{"arch": "tc_resnet", "model": "sound classifier", "dataset": "tunes sung on syllables by a formant synthesiser", "train_examples": 39062, "noise_aug": 0.01, "time_shift_ms": 100, "n_mels": 64, "hop_length": 160, "input": "log_mel", "spec_augment": true, "win_length": 400, "targets": ["first note", "vowel"], "num_classes": [12, 6], "norm": "layernorm", "activation": "relu", "depths": [3, 6, 6], "kernel_size": 11, "stem": "single", "widths": [128, 160, 192], "label_smoothing": 0.2, "loss": "cross_entropy", "init": "torch_default", "residual_init": "none", "optimizer": "nadamw", "lr": 0.0036, "beta1": 0.85, "beta2": 0.99, "eps": 1e-08, "steps": 22800, "batch_size": 256, "epochs": 149.4, "lr_schedule": "cosine", "final_lr_fraction": 0, "warmup_steps": 2280, "weight_decay": 0.02}
Rows from block 4 of a small sound classifier, named by matrix and row number. Rows with one number belong to one channel. Each number is 500 + 40 x the weight over its row's rms, rounded and kept within 0 to 999. All counts start at 0. Numbers have three digits each.
After each channel's rows are labels from the 100 clips, of 14848, where the channel reaches its highest value: "lies over" is the class under the peak. Only what is clearly more common there than usual is listed. The data: tunes sung on syllables by a formant synthesiser.
# convs0: first width-11 conv (model.blocks.4.convs.0.weight, 160x160x11, each kernel summed), inputs 0-159
# convs1: second width-11 conv (model.blocks.4.convs.1.weight, 160x160x11, transposed, each kernel summed), outputs 0-159

convs0.45:524529551497538473523524533524531546535529514561496546512493510512563552508524520538538552519507523480565511511555515576568525536553531537560536560548557537519544469510509527532478500543529492560520527512545545529527528600569561534495545550523548486532546564513515533538550475551558468490500520546503533539565488558548537549526569575541516576559539518514517551555552497525572498491546494562528577506565550529559515559530522463525574541464498522526509475544536520555539484524550550
convs1.45:511543506580449566492520551547471450493519549510462541453549546527522498493521499506453534497616494548471570583460513566526484488514434488524476462553517541447518536492446504548471509512516529453399464574554501493476522488528510486477515468484559480522539519528472554470478524551485491515476471554571575579568494453536495477532470490458389559512553424417562553546538530484526471492525507525534494550510511458539479443489503556486531492516528466506545451518539489449450482556514512
lies over: /ʃ/

convs0.140:527545523476509533523544537548516524512563592558574547476522554475494548529559513589501537558457485541526515610552559528541494557522536488526507535472555495566554530566529519576460537549535552564490547514520528515513533481531523495480538524527529528518503538478476540529513519490531574473514554534569518535538468529549563525536549518466467513484511529493517552503494553528475523527515523580545516553471549590492476541555512410565533508504504549505502564547529545531531548570512465
convs1.140:550557480565528461490498484536486489548556560520478540536519494500542489467505553529512537538561525500586522625522487537476512530457538483521533536506517511487522528489457482415543531515513571546486355447521479548551545505538514564526523549505591532472454453486483519499532515528531496504493511445526474522512535515519492518570488431539558532510469442510527514570572456452554524481467543469468541541501497539504459548502385491496483467519462591499512488520514439523482506577466465
lies over: /ʃ/

convs0.131:542565546531547554536546560529564574539530544525532524534535505514524535504555539514531512544541534528545546511532503518522525547551520542533518527526546525536524518566548544558505524528536555570519543543542531503523532547542537549519570519544559511530561533526491552489514525541543549502572571534538555514554539563543544528545551544553530561546522565519525567520533509562507545530548528541528520555557551489510573541539542545538521544502547528518548526551539540532559497534536526
convs1.131:521549516570525596493515530500485490503524451548433476509462508530561551532487549506494522531666487475409543663455496461513520557536527414512533531472545480463547502473469492463537486523524504532529507508585526446476521454505468494530554567497545447485493561549520503501480473540524494507367526498542551505509496528544550529526499488543492539460426436546506516494532489518531510459509465544496449524536509523466508443529498519472522499503446512484518469493487503537465499504512541
lies over: /e/; /o/

convs0.69:523536554487535552519546546568537540532528557514500534545511530503522542508555511584554522556525500530514521506599539523530489531543515505538499544529545543553563495526547537560505535548556551547547546551548515488509496531530532497519570523555555478505559509507519544495511494532563565482541566502592548519549521546567552514517567509550506532535463554528521577519494494547502539499547525524577501572539557508522570554543533511572510544508558534549529527568525531513554518521530537
convs1.69:530459538508483470534480490488481508518491539484537539445459499487474532465441513452478567555533444492544474545546478464445521483504493500528540502505537583432482502576509500444497498624611391520555539498500472486510481523506435446541516507474558512487520476477453542546488506499537461508488506529465405490497472481518465492499477506480460572471524490561553467457514516553537469529500452539486454457462524514557477553472513497578569498499499577462608473419479517504519503400529439
lies over: /æ/

convs0.146:534550558548550506548536515531547519573520543568532569506479491497524563519517543529544501526506510493551535460578506532573545533516556550534509548524537543516558516532505544506519556506532546502572534567539536592532505543566469509499516596513547539553525578546506518483484470527544527502507546528527557538542501512536543525529573530552583544560505535556512531486546518525496570470571479540547578509510534512540524547500530554540546560523526502513496451499536568520522503544528552
convs1.146:529535474588529530523528479509489542499552491487499473483536449472451433495498500507531537528601499527412524566572479531494563545514470431543469470567506614482512568470420549548516507476544498497471455544560531434394507467534511539496493469478511490495488481509488486502450536543532518555485470550536554483508526468568494537497467474530455461512594499523482545453478510509549539528472470523525495504487516438468475474559504529517571505525579505517573446500507488468383504516551546
lies over: /u/

convs0.9:541530544550514498524547540532557479539457500528460533556547465570551556587481537488494496554476438510517550454518506544520539529518554517526571569554539519534508530521514524526559461510505473527557522493481526479541546546535479504556489517538531537520568507553557480531506513512514483562516528458506522514502547540504555540526514561528516488477485564551550528525569498482564543582515563555513518510536537550526499498447576549578531525569555456566545508544533555545542544520552609
convs1.9:548452540609541567518505528493474434565496513580485548474477517446505495502472500471516456504649518469538551611553483530551491598424481527483518491494497537434529578558467546461453424510492528473506524555455535511521521510540515514541458501540486498551509496521522475526490482584546513551411477511569515539547496482532528516504479467493523492474517490567572544539523524524505530533536461550461469502490446474528534513429510521498511487500580499523497523550575541485498511493480488
lies over: silence

convs0.99:542560565559543551523565529524520510521582510557507527524571470574484514500508544534548511563555486570494528481524545577524538546535483545517571529527579551528523534538526529563525516527541519529569507541525549541516540518533481526532494532556563504481583548521517538555517522533571523525499537495518549543541551507523551560536551518554494549515522506554499546512506528506557545470550543547514528532511520522551534524552497503534561498532521528523512445580506562571543534564564546
convs1.99:524507519634496536528509489507527532493504495527454532489459490504516465505498529471473488528740463473467555742475475510515478518519527475506524523511495468471496572468463471473494493484505517518523483533532519473506496517543463511504532514515504509528489537489531513519456502538510497543301538494549512504469524514532491534491490495513511506501522530509511522504511522508503499487521505505516499454512466509475507518491481518517510507486540525469519514512526508490510521522495523
lies over: silence

convs0.130:536547555501541550544536554546556556539539542548518527537513529498522544499559545516548540539539509529524536511555508516541520544552528531555506530512530526537530498522555536538498553552547570563516544536567536510546536529551521518507554528562565500530549540515509539499527492552532559510577573543547541542568503554552546529548539525524539546520518565540537560541522478562509541519560503557535522554535543490532571551557541546536534545513547509521513527552541557529554498531535556
convs1.130:525493484564511536535512475481457527525521502525452552525556464462465481468531376522497516536625464505507538634498496531509506512524502496470588513536518483481484504484402456506463497469521425511576428524504547499468402529502512464521508492533509494517470453519514464619505530555559513505427440546547503467450480462471497539545424529508465492532479600489546507480480504443530530526530558480478530516500505542479479529527507481498511565443517538480530485513559475470498513530575493
lies over: /i/; /u/

convs0.7:531520520562524588575504521516556550496534558499578520548572571513537562498541560544522515496510549543585513548529486550543504535530486526537514561528508500503528590559535547498506535523511492540507518563524519543550472531510503532475529482533494520497468498506490509608571511504556540508557557583474485538611530518548529539522527554560544574520522528520556545543505536497547496549501522526512542546478531514541552531542469429481501519532514487565526567532529541511516478573519465
convs1.7:499493433557547510519512496490468537479509471541504535496513568511456458535499427545479552497598466552455483588488527491444476462534540532439547506515454476508515507461501543482520526481429516512524425461500556515436440499505563439474531496506470560466475492577546522498472562520502485504453474479533451476543555473473548515496545503548546457508530560482509544513511494513439498494536547472525500529468496488469561402549423565436495492547614483534532504475498521426506571452399518
lies over: silence

convs0.114:526541540491511514537535567525541498555581582547521504537559515522543557513511548495549554534541531527525560549570488514549503578543541512556520548500524522533536500552534565551510573540490531549493518570550545510538511483551551502514519535541539520551503533516470546539532472552567525521523565512497568583570517551528514513520547532492502539501487538536526541553521513540489514544513502546513499518526559530611515543587479538509568559530523520509535516553556520533501507568553559
convs1.114:440597515501462541499479513499585496491467568485554473520577488511456464519444481434561470463541442488508447591523447501479501440456401502443460504471485499396473496485431455440493556567511463495459452485479482516470473491501484520461414434482525517477448484450520570561550460468527512488477559436491443444468494467478486486463518430549498538486484490453480471451510565461494530472492470493476484472529509557465505517465450513426517541515503554524547462478469471461539522483560558
lies over: /æ/

convs0.83:543565539494526571519559578544551530554531497558518536520514508442492554496527549550528505556514509566507550538545548533488518557516532503525566569514530515553530526588537529511511497500550558540531589505481485530542515566549533551577563554547548493546511551488475494546551485531542538493536492444543514538508520533518513510515526500499589543553486549537534537515498546504521558605551510556520449488465586510523513577506522511568490511506533552535501531479539542551506544491536542
convs1.83:558548550603546551461526453531522475571469483563491540534538462487496475489511535520536521506618464511504551603510487497447545552477499504434501474492508536490551530442475503499506473522534499461550488528566548483496508419552483501555444545554530485521497537468549562520548522553486548515401509524568514412394480513555573578469508453530508452468477521521534541543557504520514515500493480476491479523494518563489538502463521502546440561518498579506501478544566489506508498529493482
lies over: /ʃ/

convs0.129:512511538520523533516514574531524571500520471544510533531540534490531560616484569552554553499555486542501539484513548578529573506566489556509559518525542576491567514535462516502538523518479559539510546534536526543518537559565563486506538532547513486467557555500507518533522467552505497483529520498503541616567529597486516568533569535541540549535561510536510535541570498551514504496545496531531574537500488461514526512520531553515507508524546507505490463541453554489568541535510532
convs1.129:495433499537476478516450454492502539510501483476512511451583497481474486527512524440592484479595486491547452602499514468517564440505430538486506493563495516495492590564479586542481565519561437494471441546504451544516515556505476475423512558465521459483539530549509522486470461489452466478411471500479457487494465475534525485495496567485517461502479525478519453457484527541518465518498459532551476494529474535586480451467493499528557437431568504484510423503509385522538564473472518
lies over: /e/

convs0.155:557531499572527527547520563551563539555540544543538534514515555522505525521531518496519539539558525485514553511562558531542537540551532502503493558532562511527554521472513527518549542478529566513497555551529545542565572533522536556542548538533540500527528560523524552501514511549570547527544570547547553540531540503522566475551526515514524545566487535509530570535499519529521552519548504545577546553538532524524561538519563527540559538554533525547549487481564548556548528525511541
convs1.155:472518471545549530416561479512438463518530513524541523509541485494518479485464523521522451524513512453547471527535455532526354556501480475492514516442444537532483549543481483541465554513473545429529498456529506526472439516408486463509483468501462501462511442496490479609544540524446484525547415502537437490543502550460488515438519469426515498452465601510547534463510478505467512561480508489482491492511502531556420479514478530537471515484405561495499488462452529483562416480566483
lies over: silence

convs0.48:567536513513526529540521520523542488486534543585578545547540512509519530545544538528521474560506575546530544501519527544497522522520577539525455562569564508542518576552592526527555477553541539537466528529508525584509521527570527542572531482564553490530490548486548512501490416515529533478512508542559523534512511548547561529550541554571496511482552544563509563510540521510570508527532463562539545492497539508511489530526484475537557566480529491529537533564538484569503542516517468
convs1.48:497546496573434510467507514515509501487484496493503487553521500622507456567483481446481532508653540516496568624485511528429516491502563510548547452469469487573471418496488535546568490569546448465514433529501509505521506519524507520461589489554470577474473512518549506502516553525514508520370515559489549498524529455512488467495471496534485427516494538469504485498462485477483526479543563463507479507504554465477482510483508419462457489556488505463487483520518476460509544482477444
lies over: silence

convs0.142:542545525557572583513522536517554580526504484505482520534513503517506534468543503502570534504532486518582490466548510526531556572541512546526510550563557538545558529499537541542522560512502587541517530494545533567531553553503533578521564569491510533481535528481509562475485513516492496538551522526541537564547558593522524540524524519542538540527520543514503480542541503546564513517538537531578512566537509484511553534549536551527469491562543488581519468469546571542485484564509542
convs1.142:499440513530494508494504427488500513547464452511517462495522481486510455529495518510544498500667542468458520668490556489535556496500545554504504455508485458440526494543520511490480576532533508535505457500520495418530553524516494482506492554499531499554452492482513393409475470527519558489357510528526544492505448504529470505568571501533490545522529525532498503459520520472440489497493443508507472457564465531471534521491469499515535513485483558525488495486489411531452543495515481
lies over: /u/

convs0.42:498507562559534527563538563528553552561567573526557530514529513524518523501513552551517529557533468479524541591503470512563456521518519525547492517522544465507502498512517551486536512597521522521476530521531570563511511580547566513453544512531561530556469545545496522544524513554579527526544549484522513553540540551544495463530541508508539554557544519537586537532485563520523528508557498544473499525540555549561504561536489496538571520544537526559562562554527542518470518498526468
convs1.42:547539463547532503436509473539528465497398541516566498523487559527514461532449457597460517576568509514513498603461480437514522447479449556481479463498600499509507548462475442521540478473513496483552518483465573507506418494498495497543491533554486562574477447475523511446500492507478464514517539515511435518515540487480489500495529476469530504537539453528523524511511561517557522555465488502532440552503544477476479500438477512517469449599563528549640522475524556523444513517502486
lies over: silence

convs0.13:538538548486596560522530565544533534551554547527470515524536502568484538556488519527526504555479439541488524475524525564497514497557567427520537535524548457543502518489505515507536524523535533555497512508541528531497506562531499490509522572506534561542565541536521495526512540508529550559504531528538532566481578558566550533520563566530542537531537597535531560490494497521517547567533543536502515523531554534498520498533590533550520528559560469496511511538524559551557488529561585
convs1.13:533486480614507539468493520523487507523492512600509543468498548472510475505483449544461486510652532445474553633507428515498538570484494527421478525475499453467557552513459467434468421510430501522511492503477553488476532506534529472537467496530492524524497491535506490495550507598502572590397491497583537502543445477479539498463483468464509465483518455562535558498537530532474546541512519515471502502482449483504507474471519510481492519560554510489497527520543534477499452461497456
lies over: silence

convs0.58:531520549520552547537553546572555560534525531506519539527499517494523535513552543511545536565543509508527537508579507525566522558534533533549505530514526536548539507517556546552513548566558563541522537541555525494551532545543525538500558524569562516549535510517501540486518501531520558532571560541552554536563512554549522512534526531535540523517500537530527543527530470560520536509574524568547533553544531509505573574550543554533516534548554517519532508553522565530527487559553547
convs1.58:556492483517503476479522458513530562480484503509507526558497544516508454454474430536565479506604546539540511636534520497541540639466487478510440484538547515442584533487507517501538486538515493528500480526476462531507473493445484524505509414531434491562474472556495516477501519490497450529482474475513487470534473532494500491494511498479497490534450575544514493424472550459449526504442508584515486495543474506594516520477517626467475547532600501486539505462504511509489481602477489
lies over: /æ/

convs0.2:521554529508535542505552568471543520569537537516463510536565500579513479548540491495484512571504452513480550483475521523507525481516539493483565531558507545552498522509551490499525514477506488539531535501532540517506531551561498521529538553525549569485562542505552474522548572480500518604496526515545573531478582575481496530550514525564546527493493583563493546489528508517548569559532570517504487497578559513534549491468567546586564550586538461495531458520526519538520506522534566
convs1.2:526454539625493540493503468491491484506486507571496545465482516442530500528495535520490441499674540460468537664535454466581506588443508544447562475498435480501546527514478450517475450476449512529452499469472557471489555501512519508516452498493514532503508497543527486482510510586545502562376405503566531496479453500512527493507488494498501474515542471508548534473553534503511522527479489531504505487475478482512510494511488500492514477500577525510483543479523507547499504428496483
lies over: silence

convs0.103:531533527533516546497513536541549576529530564523538538557547535512530542582556535547535509498537545515562524562563495545540508555533476545526535572553563514500548526504479550535543523522581500547544518547535529591506522552520536482534565514552550586556547499539539595531551513531546488541540539562559548532542559574552513516527551525546490563548551506548543503522520553538554514532512513509535527526511500481547474539527506523484525501509544504545549460570489485512472511523528493
convs1.103:556442541563559451488532486502423535527495534557504559503581491488488502465430473522528479550623518445507501596571545481524451466497535504542532502509509531504488541488441583525523526566513495493461495553517547589494487529546594547459510528497510486585492554480465546483517482534526492503437451490538496530548485455554572515507512512511546410524475529494545517491551548526540459467559456488485423504495510548483474515454466561456460487527549509508558508524558504503501429501508552
lies over: /ʃ/